config.toml
model = "CTC image transcriber"
dataset = "analogue clock faces"
train_examples = 195000
image_size = 64
crop_scale_min = 1
horizontal_flip = false
tokenizer = "char"
vocab_size = 15
arch = "vit"
norm = "layernorm"
norm_position = "pre"
hidden_act = "star_relu"
mlp_ratio = 3
head_dim = 64
fused_qkv = false
bias = "qkv"
qk_norm = false
layer_scale_init = 0.1
parallel_block = false
inner_norm = false
moe = "soft"
drop_path = 0.1
num_experts = 8
moe_every = 2
expert_mlp_ratio = 1
slots_per_expert = 2
shared_expert = false
patch_size = [4, 4]
conv_stem = true
layers = 16
width = 192
positions = "learned"
residual_init = "none"
optimizer = "soap"
beta2 = 0.99
learning_rate = 0.0028
beta1 = 0.9
shampoo_beta = 0.99
eps = 1e-08
precondition_frequency = 20
max_precond_dim = 1024
one_sided = false
adamw_lr_other_params = 0.00075
max_steps = 5300
batch_size = 64
epochs = 1.7
lr_schedule = "cosine"
final_lr_fraction = 0.1
warmup_steps = 150
weight_decay = 0.1
adamw_weight_decay_other_params = 0
Rows from block 13 of a small CTC image transcriber, named by matrix and row number. Rows with one number within an expert belong to one neuron, the router's apart. Each number is 500 + 40 x the weight over its row's rms, rounded and kept within 0 to 999. All counts start at 0. Numbers have three digits each. After the name is the row's rms in percent of the matrix's.
After each expert's rows are labels from the 100 images, of 14976, where the router gives the expert most weight on average: "top examples" is what is common among them; "lies over" is the class under the peak. Only what is clearly more common there than usual is listed. The data: analogue clock faces.
# router: slot weights (model.blocks.13.mlp.router.weight, 16x192, trained with AdamW), inputs 96-191
# up: expert up (model.blocks.13.mlp.up, 8x192x192), inputs 96-191
# down: expert down (model.blocks.13.mlp.down, 8x192x192, transposed), outputs 96-191

# expert 0
router.0 097:499477544514564503501469461489441438427504469490449459441610468496427586467429480447527578595567520457490533505448521506440503505476498498562434463496494504496436491467589542466522446554527501438398503550466455493472498508480483527516492465462499520442564437554447504462484507472514462521
router.1 107:484491509481539450548477425554439443446520437494540525480588501408521570432437458483549521558572525487520471554446533489443462465479501531550422475428507483459459503497588514503601402553526568495447455518457566513507506483426517500513460493504521482541539496525491431463509541482499442487
up.0 079:487441464499520447559449537439473458536520477529497545579495508466466559423520534529537525456543457518459491544525465522499470546525472434472545417432545536558478470525480479436536435430503494489551520494554490476504416610492466457452600519521442497501461541492482565505501571557553538513
down.0 086:505500474481482471410568498466434468477426462537587464466495529499557473464524445432474434528441551437533525464554544523532568525443501523556530464503528455461430559465496521528549495501544540502497464469455487558517575438531522520442558559483574508497548568459534465537545475436450499440
up.1 122:525476518515440545471584520513488478493502507565473480501503503562501510456537540454472498526500503524550548460476508436544540449515523473514494522493478465486576544521535458525535539483565492446444483470483568485529560485476477405579509546548527441410496522406491517477460529521475496486
down.1 134:390521487450565502523496492473469515460477533419492551493481513442569508528501485525540516554574498422448522557535496481520523573500442529406537517487559545511510472482480498537496520573497501480473484559456511457462461454523519625453487514479445498534530465513492455551489478476568474431
up.2 085:479498530519482484520480456534538460484475398488486479567485455506455489416547490439515515506442526493455529554428568480557547530538514599497525543489465543513533520441547505433487513554529515462516461536506452465572516481471490462455492443441511522394525459544536522471549435465552480487
down.2 091:592505507448495535514552454448521519435498544497491470490470528491508572496491584535506525461499513487486508463545426431421507564509394464495428412443504514515414500522496488505531422520495524428482503452483473538497501471511495526530488504472571524568492602466478440464452495585479452528
up.3 155:455500504486476502509473521533473496593524477481521496465532494519469470434506563443466445475483484561542500499419520537525525439564492558540512458472489573507519416511538540541456538512539494569403560472470447469505485523425480516531500523442465529531475464456569442494511489465543520497
down.3 171:522470527475551537431498453441559431498470467542468480541479554515481543492490430490507517537452542487470598482490492448434587575504435404444450483502509506510531576426510453502499560459437524470523504549453584532491523469517548537512499490506486494501560522489484514533445525573504504488
up.4 093:552546394505479515522459407553442467484580578485555475554452490537510474501553535463457445487405458539568502427542495446505456544490508453482483476483548569455572531521464536498503469431445563483535523481495499440491558532502468513507524474484475534556484520570493474508515463451521443558
down.4 081:483463513510465446486539535543527422507463452566474503506559471471560538479533493518588553509534510496514452536458517517523466502482480479545538508467503523548526453478516512443542558447535509492453552515519534577486423519568456513548469551479483491470443420488449542509488441474492504519
up.5 148:537536448470561520505532481525566497523464427553489521542510598478453469519447447455493559486471508472469508557463459479471523523500510473524590521478495474542519507515458546522535472570491494521507552465489505483502569511538551513489471499480512563528457479453493536520381537497527502560
down.5 160:480452570514518431511475484484456522447507510494553482460489435449491508537502611482401488520563475470445521493507488473521521471528559454517476436513442545479547485511542444474430543454470461486467477476491470482556494476463472462536460540434523384458549470477491425505503476475494517447
up.6 096:516443447486472454491538524428558522492502462425451543432534491514458446509468494514523473491638539505473483546438555438541510491507499545438519533482513544519502521463558517529521512565450534486566482590395514480542592525532511490440461530507524491565536501520544469541434515565480468476
down.6 096:445552500562461487424452519485552487571525610543537457440508455471516494455516562499438497529405514555498517437479455526533552500480554531581527536520483467521501507539511558555470524486531486477464510509582437505438448551458407440546567564496478460493438492513477504461507485481449508484
up.7 093:502529473440514466489462545496499486498407477527571520457530467448474478529570504451417589489484490549513533509488542450496536495498512494455487538481585472471531476441485491454569503477472502492558529528452452463486485479471459542530566513509449473504539424547522528507474568460438530550
down.7 118:503462459497523479528530458486465565499538521496473471520539515506601507511487441547559494506484529450490509465447543585456479489535463587512477561506456457499500493459498486505498531504521520484532541474486553569497447467573442550534511538425531474454571555527425509483566424481553508474
up.8 067:418463547489489524537503496469480450511546486497460467547517533432542546431597534477507505492488551539482519492526569486531523481508493421535568512475599535529457480589496554497459530488530447503494529452452517523489503573449494514453492491511545516495440472494592450497435487476523523550
down.8 077:534419479494489525463504469468566510507502498522499497531469457447516486426448475575469495535603527505582446570541555519566485561534483512442457489520498530432513482527492502503453463532556485588496511488456551491469463549427498595450545475549464535495451489509469443512524530556483488532
top examples: minute hand past 10; minutes: 50 to 54; hour 4
lies over: face

# expert 4
router.8 114:446440540519543485496538486459475520474485500553574525461561540432492534452493426513505555475438508564504464467582451479500493517466477512504499421522506550526474538539471440486537450490504536555550477464460477509566479507501514572466473484504516459585488559490488512468505478605504481593
router.9 084:492474512521509450456471544552439561441446529538540491537497519521504452548470458461473492516514433497526471564487554514460520488458499440454466534543554527435464445519514433536547464507531529481491523529524492519567449473452496459486465530485476462575445511497438483513523492596437501519
up.0 132:475528609461517519549509528465424588530478471551449504487422504443537545518457548480554491460553472512516550545516525458466493572527468500507433481513528410440480505503474504533474433559457512508570574483523521522516490535508442494512476458479506466500498526516477543525554491557476454526
down.0 114:552514465457507512474464483499518454469578511484541471440558466503481452483512474538467445549526438490450594488413568482501515470467529504566520465462516506546490500460473498485415485467528463520515539450430486487493475487492619475475518499514509516435442542439492501476447564480458453524
up.1 104:485511503511502486490540467497506506497524469524431580491538554519479508497430533439451473481523525567469585448479510509493494496543523476495529550476471523504496516487476596566645467497478461573451571547461478504504491476487459449511581514480499564464488485555579560444487533489543412430
down.1 098:409539465481449488547486494510499525429543575567427528559498552460483520493508513524532506478551522478479507553502506536493503526524521561458496485470499452500498459485518550533485396477511484414483568504507486498519457474503618512435428482592465511493584480504498575506465436458462481464
up.2 085:563516510427528599491548483450492519520540560501472518545508503483519534536449535491532550520537473540483488553504550425444469485541491520465500493449555488535579505447470549513524425551520440516524570502527527513426549523531497512420504495468467558453471439505546481536508496538529502488
down.2 082:432488486504491454452475530469532497527514536537535482519494471397471497476518468548469494466513508499469531415489471531577555513481492488473452494502470473520427453512539477591417552506458562495579507552531449501493409466423453504454517486549543499519478468455590483451588480550462480491
up.3 068:548470479514493517521498456521456447479468542460519399606444500497486563533419513568476424553486532455475506521512520449476558526517437519472420472470520559560439459457488515499456456452471560479505510445461496534483498504433477472502492512499514539448579466390561480574552524532500431458
down.3 075:526444506484529572574509514495516467563483527487474500588481502492524487481574455535467467513456528487511512444499541489547482516531475495535487559586545496552542432490545449497510437490463428545465445483442532429572572484464379491554410467549452480504576526503496527484468500531522530576
up.4 155:460534471513488507507459487504404440485559517503497506409583431530481455494474527489532490413482474510520498475401476529475463472571541408540457492487515552415530502495503474544539533537525494518452393564440498423474542563474458590469517531515524508504545537490474533505440535481524504521
down.4 121:495507413504474544518546524456505536495451458503534468510432492569549526447540572437479507587495521495497465538526493526538523554472535540550442464535533415510525581542446551515496477469497494457487529543568495473534528383425526517429562480497487470480462459518521493512571541430541460489
up.5 110:461498495473472548445544512527594481453487482516453451449501548485537501497477566472405536552563519560453532487553449482522558480476554491519514551485503581492476512501467484509433462505477424538553556485571480509527464512482441415511477517426542442531513454500487551463559453545490510537
down.5 110:503487553546476487527482473480485409546421542465479527482522462536473464461536493464474491457423561521545506580536478514530466543469489542495512482499520475539467550539442500504456527485574464433480479583448473493480541488554516569414508510554461548507493509501458451551518516433425467432
up.6 095:470416518447466419493517525601541471470507529523491452513494498512539566506497555462577527466473453546561528533450523550484533464441490554564436433507513510510542551460514526511477490500490479486571533419539514395501525552518470521571450507419507530504490470486514425490568534476474422525
down.6 105:492521540551580436392523540471478520528399507476515509500534504475540484509536417534463491530512481519542457525533547541546488518517499468477523456484485435510515535537512515535497536411599529499472509559483521456560544559574538552484463447484484554496582491425469481520477449529527506432
up.7 068:450561563549527491487609522542518537555491560460449512522496529467502475514494540538531504484483439519459499570514505520501504508463521570419542538461501535508508555493504469509444533480424479540492515419516499471522550484538493458524578580498498465500498480482513497499489521497454569458
down.7 069:514496459466528532484438451490490483534549504514573529632460473447546559460482450555473529497516496493531487468500538506492484538521497617550484538470520550489450528456483533529519494530556549503535435449538445455524542552536499534492466479526477475519482501438537474481510516434473519512
up.8 134:533486451429420545398490540494567495502486487522414549510530530596523523512471530465470488450512524528481521492525518542511475504474519451527498489463479412544521546442570522529475479528539419482506449492532468405462511501509439609546514433477452485507450523479490527504540468459471484473
down.8 116:396460497482552415443542473464366492528470502541571495529477497465512537483439480526464533555504534505524463525501530475517506421480474562468519519509542458434538443528604515537518501493535504541481499531468527447559445452428500485489495535515515532567573528475496476586495498534492514510
top examples: minute hand past 9; minutes: 45 to 49
lies over: face

# expert 7
router.14 098:502481436543561481508458461512508519446429525475461445513469551440543458494519525561484536446560458508470567531437472515445451498526483435508505498471527504451607484545533492485507531492531478442529480493523529530461580525517544463466539478502556555449459451466565470551498580502503459532
router.15 106:528531479483562513503460505579530496516518538535465484519478519496446441460546539485481538468483413464510532502497432528548460511570502480487466576497461461529587514427461499411550527479511471442526558430554514558461511513571539454505506536487506496444469551528471509508494580465520513470
up.0 085:491537449535465532467466438494488469500447559492482485496449505476539449435545521492455486481553572479475515498479429515425494468535461533493580445447410492473461540492530471440478556467421516478510490556495544488529416455518497459521572538519511539477468554586475512444490498599444467454
down.0 077:454511539521482488502448512502450503532463483509541516564517453540475485452441422408509557443533505560531401484490503542471508542521550471418489490468542486523513519457489522545470468560447540511434495476461490484509551453480580453527546508507552501495491520500553561456512564456557533426
up.1 092:560504452527541514495580485515479541519508552566597530574540576481479505534529509504527569591477539502424469534405543452520404516562552502451510483412449469509515455476407537545486486517478486508485520534471502438517436568470462503513528485515460468557439487512502535563477508549516526517
down.1 076:517523499515479482504518536480564413470499475424525491487516487522469413414492500488532509499388516550476552541527448471559500479501453539522517518528511407511483476534539450417482482491467482554528454500579493517523495476556469478474538435435475499559487483510537538490547480526609503493
up.2 070:554477539502486507479504588496433567535489472438539479441523560500526501494467505482484433508523517472437508479511480481487518517496489530544508478374500505489408497489472471549508568441482470540505509553473470498503509537441512507479492517430508606477555469521489520424523517543556487496
down.2 081:472536493476515521490545463493520520531519467429481531605569534558437458512522390458494516430531507515482441491515479514489561539482470488437492534495523545508481515461515520485524582531456482386529496480506491572485524553625478476456444487548462530454496595495512454587525471474513532518
up.3 090:426533472515558465610545488559500512459495465414505533482503483464526502551528518516466540485567539586462499481581508479489530429518540501500504580493503517541552569531476413545509487489508477524448505560489527506515394513541471514501467531443476445537470429445520512425481480516507513541
down.3 076:486466490523485478439530538484445532466512567459582432460514451486446501570515506455502513435422507449542501559506495417501501519415538558500526486481487480524475432511568528518492513464481505457533475551458428488502508506446584601509485520505527564455576569506467420522501498529509538459
up.4 070:495479570531482487480442513452553542504483567500432505488592515545486453512473504492490438493588528500507580531415499484454538515483510434485480519520485516566539496479555522548403469514574513443457480478523520567517512527484462517543479452465507474511557532504500570504471488404480549475
down.4 076:482471484511489553532483458483447473551529513472471538424442524485479530501453463489512557430542506419524474454480462507463495528435444434496570452526496551491538544455454494494512572471480507554577496548512487532406496518562540459457501502523528516490529547504554527495525502553539532465
up.5 100:557543572510573457489511504459539514460492585534489524476569480490510525512480507488486566534462479500428506530476519563431498560564438419475515493513541533545386578541512469547501441550499411461544551477512522491558514534449534440544404542506575508432553508474428520514553494505429510442
down.5 101:489386537497496552432497452551478521499496477494491443518504532437400457484520478521547514537469540558498540548566497465507478481473476521531473494467513588446509405498466464448525458480471511470423467462539496453446509493571558484503527428462515496515539476550517491555526517480487449472
up.6 051:548534487485469504506548503484479533497428532504508451489507534504492508552468440530533447453485555557480524537581467478574524470495515503552509479482519523492517534509548464528503476460516596495538482531479483474531454605442416478440479492493548524490503494500531502439474424540481508498
down.6 065:557513477452521536449512510525474531515536534557495449427459485479482489515503586479485474502425540490494503463459497470470537533455469524485495561544531590560542529518444452494446531482502515540546477577578547540526491507570590513531523476554546541496508467474471569535496541562580490472
up.7 081:492508546469463495527485500461546482423557498487464464440493564473469507508479434543535471475538537494443529577414580545424522489495486448592509528513531528511454517496548570445484496534492365478543495523480543461511516449502459487528494491527496469455496510573494565459494466465442530470
down.7 076:481481463464520470454463521512408502504451495423469507513494506531510479498489489473477481498474552453570467408463538461500529506562553401501470484572509520516460507536465466555508481531566520412466478477483430498485496392514510473449475475457492529504484479494491485546529504518523471522
up.8 085:447477486538512493454494441503544545490512482526540452505556553482532514537462556580473471481493537473491464587581488544500509491469444558478543474455551494462439383507461539497525466531510427516468493551526564468545448547465493560520501535554493467463471486493501475508498551534439429510
down.8 095:479469550470494473481506513497454461490481453424463490452465543507506511562554472459457477519428436482577472508519519459438514484511485469527461558506442478541540528542501526550573501517582537488491499506519498538454530460609492482575575525533538484504514449492500488511455467517537567517
top examples: minute hand past 2; minutes: 10 to 14; minute hand past 12; minutes: 0 to 4
lies over: backdrop

# expert 5
router.10 105:489567520491547521460492439519504496513528471435507460510524508542526412465564561495455467537447509544552417517554546496529468509447464493444538489510492533493456505536477457479493558506533562484562527480505454553553438533532468542505478490463530495530552422512518475437578524535444519507
router.11 107:517491563517463521488507457516548472519521534437511545517518437514414496533542557466517524521478450450530512492441512565474497530489501492443459528551445562495465486509494518453546464513505542542529490497505498523521504503518573477455519498447500543483489433445478463527534537515529548544
up.0 093:534555485574479436464481512505509526476499512459456492543488509551490506559460439482518443495520536392541518492520534541415446441476463531505527478542479518476487460525469542475465476489486529513494508525483536514456509546490485523451545549513450480520510489488570449497537461552578487453
down.0 093:435482422537526502494538505525539454482531489516524526452587518428495488491522531488456477508513449559504474432494481424554543482490553511490487480509479505518489521513569504489530549522616491534537465512531479482543524438488580496440497499478512556516433506500425446470420449507471581548
up.1 141:575474441503488519508472464484544478540558529522465459536520533485447513484544509481516485518482501496529559486486485511511509573545499440502417544522433477483542544481413543461467498477467496469524521470571491518482577440517525509498506539470504505470473454534486544502487550486492383526
down.1 152:457422526463467526531506500499514456505470495457528506511458527472577504496493435493488487425534490559516500522520508539500446481510552554549532478535511477546420468513567517488526507489514483551484518518516493477552402464472511503490476526586461505511586514448532518443524469496479589475
up.2 115:425489482452513447502466617562538608531490572535446459517514507529488491485459435490517544456528487607492435519516502515493524524464537580491496531466539554516562451436469459466511532456465522457502487494505451502496451559521481467496526517506476544520518461583534450526507475482506483546
down.2 105:569480558464449486567610453404466518525528523498507496461524499475507482470550508452544501487558444472451525564512451495477451517522509506495562427541419505485484504504463508463441490485555499508469500497488511435452571406456500529596457503487523517535494557549516533489481466557564531438
up.3 126:498541454499443501457474561569531472514496472494502530462533520537516515505558488527505544475466457500516523543467481551467567495465449484532528533419506514542512536546529449391484551509481509450513490500535519502553449498568435450593480450471430542508533484506512503502471470465513498517
down.3 117:466479530519521478495471484486538510485481505523532543544489439468506472533578518431453446449472470471517594520426476414434452478423424476484552470490475501479504531533485463511513531539445503532469527489541515511439488503469541555520472449511494467555503443602499487511490579588516532449
up.4 139:501566499504473507555549506525493493504489586534542451507465549548554478511543574525441517470497536479465519482525493505506469519449478514520513497548437549469478500511521472491481518497540526560494605572522527448496487554412433498517520509459527498546575514480505476479433499490467487472
down.4 144:509439536494495496522423564516510514540434524434499478477530539541523518526499507453552438527522441483563482463436467535481504479552543532468481478480520487455509438517504524476537469507478440488469458466501380493525516454505481538507456505556482517513531536463489490526543488539513519500
up.5 128:480595423469467424545510476464471523481520457494508593506404495524532551550588485509528449444465482502469555455451518549570496528464496504506500459557522514498517502460536523432510556458557514567502492554481549494505531449566523541494491531435487534514483481427388468576521518490494445442
down.5 128:447397550515519495464552435517570427462494533467567503507566516526466512461442490516445526503456534524496447523504517463457481548505521473480510499492541447513478538497458505498539467536518504471506507394520420514488467484495524492446518430544509459535526457498511475443444499597492532513
up.6 064:507508502533505451486450514507450569537503520488488449597476496429510477495490483530496479454481549441501562519506560488471504435509485547582448490498565535559485511481523472542502542450512449453497412535495444510529454549471470512508572492472495496506547487496490497442519480555510481545
down.6 069:490514542485517558399519493550588569452532497588524542536514526467461536475550563518534430502505499471443510508492460521543495509505500476466502491494490471473538513544506542519464492519504547547428503542489504474430474481554560532510447510583470556553520441490510477559519499492492525557
up.7 070:462491523523473541466504448479509495506487498418485552454401511566501520436569434469568538496462493448472504516582456403442586539516507516493527492578499457582448602497526479531452466432480474432482512589482467429453517529419494563581473496550535507547489486504479475504559503492526435493
down.7 083:551483554511507462489476481477449492497542483502575421520516504472549480525474573600473522514452525439544548454521474508528476544537494497467508475487560430513575489532516527477520505535541491552583442543453483531527512479466440489478560527506442501443579515500497514558529496578475577558
up.8 066:537588546489572568554569440487537593513483433465497429484461546495484448512475525517479487510531456482478397481559478404514523514508452525500512494460517521528519507505554495441480497516512427424477510560471518501548465527498393421563510509564510495413463536435454560477542507533465493500
down.8 060:432489506503459540480519501565530560515522510545532426477497493530555514470516563487509538533463512482525561502481489533574520564506561492504536511566512464548549503513583507490524458514498548475456452485433525432442504530435488445618511483483485531541492578547475447498492493565454476520
top examples: hour 8; minute hand past 7; minutes: 35 to 39; minute hand past 5
lies over: backdrop

# expert 3
router.6 111:504568526506425491497533589461533568471494568446521477530453534532560543536468494522440487542504512478484499512473433519434564559488476546532476444549550465528459497484544470540520523547495486516555563561514516551457443447482444556533567498490534524421530554484474489542560538481458457443
router.7 104:513522506455489467458527557454479480514452546465468495583423481538496529554505546523484514527489513414530589472477456576446497558541531481554451511510526489543441482518537447503461457455525506525533522453518471543551513544511453514548508490490564538434586561512527484547541511582457478485
up.0 108:479524542523449527474485494501525513514559587483462500461437489504601469523479562517491465570484509437497483526542474529513503498507490522503555485422508544476538516458490472418485443535518484464543500532518470421490500486482504576545542566461417477458469474484426536490544462564435562416
down.0 100:439528522509597472456502545551433550525484482571448590461521539460485459558464489425463523494495514544480510526544556438499469524483538520450456521563471425558476516518529473506516543510466506544525574538486579493534500557576510543465467449538487498499506563506524417498477545473444546478
up.1 116:569533488442544503569526562479466526519559534531463532516489537503530499552555465521499497489478481485532481589500519558531486522471529513492486443523513536563466512497423501420446525503546476466610532406493445513494510492489482497492491577454480429447495479509535413463498461526544560511
down.1 101:387500510467455523506545495459413455612504486571631471517508550501448495509528423461480462485469537486573488571501486530509588553473517495512475487486478421465456530518506502513414549463479477504490478513440566497524482478501482461528491476421427534547445426522486530427522529484570481555
up.2 138:418553566442504488459539503468448509476537544455502504433474466485519448489446487476507364503476488469502518468522464571487522511464416474532573481502530517509494517548492475437513493473505559589517467551515541470510456414534497541527512503483436501506503516412470495504521395480521466521
down.2 152:541522500496508437523564499515461466527551519449500562448496501447489516518521565463488556486507539531458427507542515402550517493504559547442457513610494515545527580484502513553524508470475497462501565511407497556465535518472497570468486505516537521487509512574558479505527563440474474543
up.3 095:512460513493559478503516526500564602479458581469446541500549570474527526597388462497469498478551525478506489503450544470583570558514578498491541518449475449435486525499512480506453530468557514466524521445495491524515428504516505571548545477499475477475414503500516538487508441503504444499
down.3 106:513525557535473493488524515516480492471464484522523494547524516549477492415580517462496529509464511540577555525509502497547431493572498511444458470575521539487504524510480478541590463538468545509479453508469417437483478511463530437524389436450528526589570523453454532541527592450465516526
up.4 080:464550514493463489458508509442426510516572520510530544413604468518527546464511565527499523448550442497567504542476445504459581483464533492460513474441484514542495450469501534449506498490534451524497524546524432518464518442476419480509462464489555499507477513521483541518524499515494518460
down.4 077:469493548469513486428492466448512474496414490503462527546516478407530433485460503473497465502498487500504492513600453559364480460450498521477478517517461538505465551536486509494531540424503548483446496532529536595500488569498513463516506525555473444532496568476510539530517413531483413533
up.5 100:480498472524498491495531483466515501525537509517439551545498503471459536530495535456497453508435547487467500417527451460534478397453486431537466507496457522463554438486520481521506445506483503427427507574493509520483507508520553558531521471568463498471460541422433539471532552479522464558
down.5 108:426508476484533523508411449531461439596452516472549555509495470533534489469512497572481574515458516504551539528509528563466551504562490553456561531495559557489501560564567485459501481531580525514516493513404481435477411525509544527491465486505464424513399455541543464502487490566501492520
up.6 091:435453505483512568476456470498517511497526463485456512491477504550503541574571556550429510559437478509450511419502456485482461466539432472495452531536524433496488566478455489527412445577489451437571522480540525490496526553530493453476508425500540553570527458543482489468479514506505434570
down.6 107:556504513556506506458496527556537517491480597459465481592469535480504513521456563427518514494490490476506520565481554522460525510424488580534549492472417494482539529514570554522583516442453531510454490511461494499488500436457474531519498399496468485465485555504445482515495556493438548455
up.7 109:546485508462491557500455503489524512512489533520438560514396488481470516504491586554453481439467474484468526517537451512522534461567593466489470478466476431551483568417489535560442540511490542502469572514519534502531483457518440546467556513439519502536516499454514464503447523484543479429
down.7 124:467517555417498505524427538513556432465513494480536470533500501419514483522504480504502479542500486554515575481485531524477507482451462571448563525544526547464520520496540484488526509504530431524476405436492450543477482519520540472564422513498496486511445504490539494482540479563430516526
up.8 099:486400457537505480500449486556561496477461497485598506506477480482422506485483494537517562508499511536594501517433530456561510481513568470463458435553546589529528435552495514472522484483484544514442491458502547469519566497463474482461468456474521477519467499409490477556525501479494556442
down.8 088:549567493527523504376541481521475494535561453514586523519510546453503448560477560499511469537492508467432532538423568477503491533491511552472552510409447470546519459525468526514503513445503487474508542567520488450506472524580464569515456509507464465469534463534516533482541439507573495444
top examples: hour 6; dots; minute hand past 6; minutes: 30 to 34
lies over: backdrop

# expert 1
router.2 094:472577521483492461495448530569542520486449439542410460540469508572458440555484522550479450500505422454557565494509508529515498555510593487542554522476435561516541449438496528553517573513510503510468489514529420469566493589512484492479513547537473427438570465437518443517504488553491517521
router.3 107:553551452521487530564469467516500477452500438491450506462518571546526504570465468433532557482581509515408537577504565479528411463514505483496483493517469552503476497506434516519475432519539481484568423516451517448542559538490458533465481528437564514511538491468505460495546521510562483452
up.0 117:499512519498492584499467493450535440517533474514451472549577424479475480444471507502530564425551504422517553479457486520445483514586542446515470606486495471473486520504517600510478480500498515503464416571477541492535531472476547412492499553538539593485440506499545467478514495456502457482
down.0 107:556515571553489516480523476593496567516451555487519577488518531479466470552454465437473455539454582522539541427536490479541528446529483524466569475475514457522522517446412478431457481502552516454472484489541442545495510482512501603522466390483502402472540505524515456469572469433552463548
up.1 161:553464517548528416541477520498522462494518462515455502468577499566529510542456499528513622547424426509484453433581524479537540548472591522443573491504457542506424494521493453468493474541511563531518549500463525519522533498503490497446503454478541496470526497523491513487513571487475463441
down.1 141:469499556465560526457541492533532525497492451607502516494503492525453473509481474511618444443543480534504551484483481469547468469474473504499473521478450486472524462457505551536527433517471455432477457467501384524468468546567472510543498461449456509491472525495505468482469555547539480530
up.2 085:534559474442469537482538489516451492515528467558490419540531488490509500487533521488483464443478483454537503458524495512511502562496579530464473538543483517488489542491530501508517434523545557462553546454490487468505505480580465459472562460532522479562398498481464592440471535431541535532
down.2 103:538469480487529487500555478449487493531478501502490462519510529494499495479524513487557502463444461522530531540488528480469515464476483409472545472554492535560543464607469472495486493488539420486504547502540511515503551498527507496506479434552524562440503484510474477536500437468508502428
up.3 126:503522502498539487478421482518481444471488498570481555475523456458477570538488497482478520520538532451453443569390539445544504520495514517472496493501527478468500494424543542459533456504485489468512476582507505501535561515491523494498474484466483482502494487553566534490522499453492500470
down.3 127:455534519496470507515483547614527498536520452523489492484434504576541474524485544537461418518487438550520512411482466554505544592524530540620540499528488518504519508499524580581522495449496519558454492417489487563543416505479458490468506521431485467494477541436494501518437469504475479473
up.4 109:484470474575481517498563539567509446509475516414524519520492504519548521470557489573460476473555535532553420496468556508510476585512451549485529555482524499479551509428530552545527459515477482516465499507461513513461528459473384541478537505502495500543466529515501526522576477430560546528
down.4 113:471566505513534463532515468502494520509493535540442461473483486506461406540463510491479508534401460487482529509491455515472502561526571491523495508487465431577454432492557465569481517519544541464505454573560497518553532560558432456570511503528490467442516487481437511492468516529460466486
up.5 085:516551558470428553462459458582452524498503505414429504554542555504479534541508560570474537487444539464504468515531500559509463470442527504476481592470520465484520560529457500499445433464469527518445535501478451505498530412491503491545483506466530486499475483448587572469553529487563422474
down.5 089:506449479465502553453444468441559532527460555545516519466435485515477476436483513481426519434465519489557509528528454491433481508499573496451497413526480545473508475574511483493503584412461445481474533526556515424550467555532519535463439465514511511453534511580516507457475539568515530524
up.6 112:544536519440500480513483565506512516514521584467417500547461478549532592452504515567427507493486477485567536558498547491538522524522517542523479468498504476488530535523522477413486536410550445506485451488521503504542467506472479520504471536493579505443478549467486552506450466438485497435
down.6 102:492573523451497456450477503529507493509438434519483470552532556481547438492499529490448535523498462533525479463472432467511432531472520517442497506489491455490429448471481509542537486571593500461529433466526494496532492493548537449582494387526489507500555498498503484472410494533444510522
up.7 095:538531502455502542424535427449433491574475507523529540491524523472432513495515480529470479493511524456508532476517418485501532460497503542610481488475580537466536538490472509524453448506469508512450510533503510444479508445482550524468450507509568515598463507440544521555467410449467500434
down.7 107:479508493449498478545465555495596548538510535505519552540415476487545509506522409492424549469500499507522492518467456487541480555532492490579440487530480513460421475531525549533525540524463441454563564525489549504552442514517503492510434454478469578510491540443555512479504472534517506511
up.8 119:458564433505497534544539482528517464455577489597460505535517499518490463445567542467534546498558511460457430535369449529510507490564463475536460481540454532469457503480505594502513458472501561533451475515484536545476534485525458465518511536532495500581544500503503472494506508556456562510
down.8 106:539523540550470505506573481416434482489455507466498574483520521449501574524518514521517538509500470514486553502614508512552484544447512501473479457483464512512437504499493498499490511529488420517589497499467422490519569474554535486437447466527480479470469536513475489510464489490548474596
top examples: minute hand past 2; minutes: 10 to 14; hour 10; hour 11
lies over: backdrop